config.toml
encoder_norm = "layernorm"
encoder_norm_position = "pre"
encoder_fused_qkv = false
encoder_inner_norm = true
encoder_expert_mlp_ratio = 0.5
encoder_widths = [48, 96]
decoder_norm = "groupnorm"
one_sided = false
Rows from block 4 of the decoder of a small image VAE, named by matrix and row number. Rows with one number belong to one channel. Each number is 128 + 24 x the weight over its row's rms, rounded and kept within 0 to 255. All counts start at 0. After the name is the row's rms in percent of the matrix's.
After each channel's rows are labels from the 100 images, of 14976, where the channel reaches its highest value: "strongest on" is what is common among them. Only what is clearly more common there than usual is listed. The data: short English words printed on busy colour backdrops. In brackets: how many of the 100.
# convs0: first 3x3 conv (decoder.decb.1.0.convs.0.weight, 96x96x3x3, each kernel summed), inputs 0-95
# convs1: second 3x3 conv (decoder.decb.1.0.convs.1.weight, 96x96x3x3, transposed, each kernel summed), outputs 0-95

convs0.34 107 [121 123 145 135 121 131  84 154 173 155 134 149 127 118 136 147 118 112 109 132   0 144 118 147 145 120  92  77  93 109 117 141 153 124 135 140 119 128 133 102 131 110 136 168 133 136 129 124 113 119 152 157 127 130 111 113 139 152 140 142 133  83 154 133  89 103 117 123 130 132 120 146 134 152 154  88 118 132 145 117 142 123 141 113 119 191 122 140 143 129 160 129 144 129 135  98]
convs1.34 094 [116 150 143 117 121 124 151  67  72 107 115 107 119 127 120 122 158 124 157 124 205 134 133  83 138  99 177 144 162 134 156 111  85 130 123 137 124 105 115 143 108 142 122  83 122 113 117 116 118 102 132 128 142 152 139 121 119 126 153 129 118 198  88 130 134 168 143 155 157 149 135 117 142 126 122 167 115 111 101 109  94 140 112 118 113 117 121 139 111 112  91 151 133 139 153 177]
strongest on: bold (75); black ink (66)

convs0.1 108 [113 128 143 115 103 138 164 146 119 131  88  78 109  90 131 105 148 143  73 114  82 107 121 139 159 105 110  94 134 153 111 111 128 142 106 153 158 152 135 105 109 143 105 170 109 109 139 112 141 106 119 162 102 129 113 134 167 130 121 114 148 103 144 112 123 113 136 159  95 162 119 138  90 138 127 105 146 126 157  98 101 104 141 102  92  74 125 153 132  80  83 175 131 140 131 134]
convs1.1 108 [128 111  91 126 139 111 116 123 123 115 124 131 147 165 133 115  98 129 136 116 119 148 150 155 112 188 110 133 101 103 129 127 111 106 164  93 140 123 117 163 178 134 135  95 157 117 136 169 130 142 126 129 147 112 156 151 131  60 114 121 106 138 155 167 158  87 107  82 124 122 137 116 165 115 108 150  98  89 109 145 183 136 127 141 135 112 126 135 128 109 174  73 109 109 142 101]
strongest on: purple ink (33); black ink (26)

convs0.32 094 [107 112 148 120 112 146 136  99 122 107 149 119 125 165 144 116 104 115 175 103 108 146 145 117 165 189 109  91 113 111 137 117 147 101 148 115 169 160 119 127  85 122 125 140 123 170  89 133 121 152  90 166 145 116  93 146 103 157 134  76 102 169 205 125 122 128 135  91  73 128 122 147 114 149 100 132 138 120 138 157 138 118 118 143 117 116 121 141 154 121 119 123 144 123 129 139]
convs1.32 089 [133 107 107 138 130 115 111 161 144 151 104 103 138 103 136 142 169 137  92 155 111  89 131 100 128  57 162 153 160 136 119 139 115 160 130 134 107  86 135 128 147 111 150 124 141 116 136 100 156 144 144 100 145 169 148 138 148  93 118 186 128 130  44 150 117 141 122 165 135 121 133 119 143  79 138 139 125 131 138 107 138  96 127 103 134 134 149 126 108 119 157 112  78 154 133 134]
strongest on: bold (77); black ink (67)

convs0.23 107 [137  84 126 122 120 180 161 137  86 106 108  93 150 119 151 105 104 138 133 105  63 135 122  77 136 116 135 150 136 121 141 117 126 118  99 125 165 133 103 122 164 163 139 133 154 122 125 121 103 139 127 124 155 122 151 151 125  88 111 115 112  94 132  89 132 128 157 113 117 118 109 105 146 146 113 127 159 147 124 137 182 134 175 114 133 110  96  67 134 174 114 134 108 146 147  82]
convs1.23 090 [128 141 123 129 141  61 138 107 135 139 136 154 104 139 149 110 168 109 124 125 199 109 125 154 101 147 111 147 157 105 127 118 143 148 149 111 112 100 165 109 126 146 117 153  68 104 118 150 105  90 106 135 129 121 113 109  80 154 133 118 125 176 143 143 117 142 133 149 155 156 139 162 116 126 155 116 131 138 125 110  77 128  86 155 100 152 140 106 120 147 124 124 163 118  73 146]
strongest on: pink ink (39)

convs0.44 098 [144 159 119 106 138 132 149 141 185  98 102 121 157 114 121 113 139 159 152  99 142  91 164 134 129 122 115  99 164 129 118 111 148  94 145 149 126 165 126 139 138 147 113  68  84 134 148 165 101 188 114 108 149 109 118 146 113 124  80 118 125 113 119 100 129 114 159  81 178 129 135 124 148 140 152 120 142 138 174 122 137 105 111  93 160 118 131 100 144 128  83 135 142 123 117 144]
convs1.44 088 [120 139 121 132 107 147 124 112  88 150 139 122 133 115 117 158 151 136  78 174 143 153 126  95 166 108 165 124 131 113 151 123  87 146  82 105  86 104 101 144 109 118 120 178 142 147 132  86 128  82 129 123 117 103 112 105 128 114 191 100 114 138 146 134 103 160  92 161 101 102 108 166 112 108 147 141 130 116  83 149 130 124 165 146 135 112 125 131 100 146 153 148  93 132 134 118]
strongest on: bold (92); green ink (50); teal ink (49)

convs0.60 107 [144 134 143 106 185 136 143 168 162 106 105 149 111 120 138 118  94  84 117  85 120 144 114 140 139 153 123 127 107 150 142 129 128 138 123 164  38 132 124 130 135 114 116 108 153 134 137 154  95 130 123 118 107 110 104  80 133 154 110 110  96 151 124 123 155  99 119 196 147 112 143 162 133 105 102 148 137 161 106 134 142 148 161 124 146 133 168 131  93 105 118 124 130 146  95 106]
convs1.60 076 [106 106 116 140  91 117 105 104 100 160 116 115 153 144 130 106 158 164 114 128 126 119 118 125 106 115 142 163 137 109 143 139 151 141 140 110 179  76 148 124 128 132 139 157  90 113  94 137 160 141 135 120 140 152 163 191 123 109 130 149 158  89 124 138 115 119 110  48 108 154 125 112 124 160 154  87 112 124 168 107 133 140  86 137 111 120 100 140 152 125 155 143 127 119 174 143]
strongest on: pink ink (38); white ink (32)

convs0.50 114 [126 158 105 147 176 143 126 116 137 139 163 126 157 164 135 147 129 103 128 141 166 110 137 115 142 123 126 129 141 119 118 136 143 109 104 102 137  99 100  94 123 152 120 114 139 153 148 123 158 131 123 120 144 129 140 144 127 143 114 138  93 128 114 155 120 163 146 124 108 108  97 134 143  91 114 125 104 187 103 168 169 140 133 136 142 117 139 154 244 118 141 148  75 112 107 122]
convs1.50 076 [105 129 145 126 109  85 133 103 115 130 125 153 104  78 146 130 107 137 139  87 115 117  84 127 118 105 114 148 102 135 142 133 139 143 124 125 100  93 157 206 128 137  95 128  91  75  97 123 105 121 125 147 135 119 112 103 111 120 136 147 162 130 140 102 133 107 157 102 150 116 180 118 124 145 131 141 126 139 147 102  69 130 131 161 123 146 128 113 102 182 121 131 138  75 127 166]
strongest on: bold (88); white ink (49)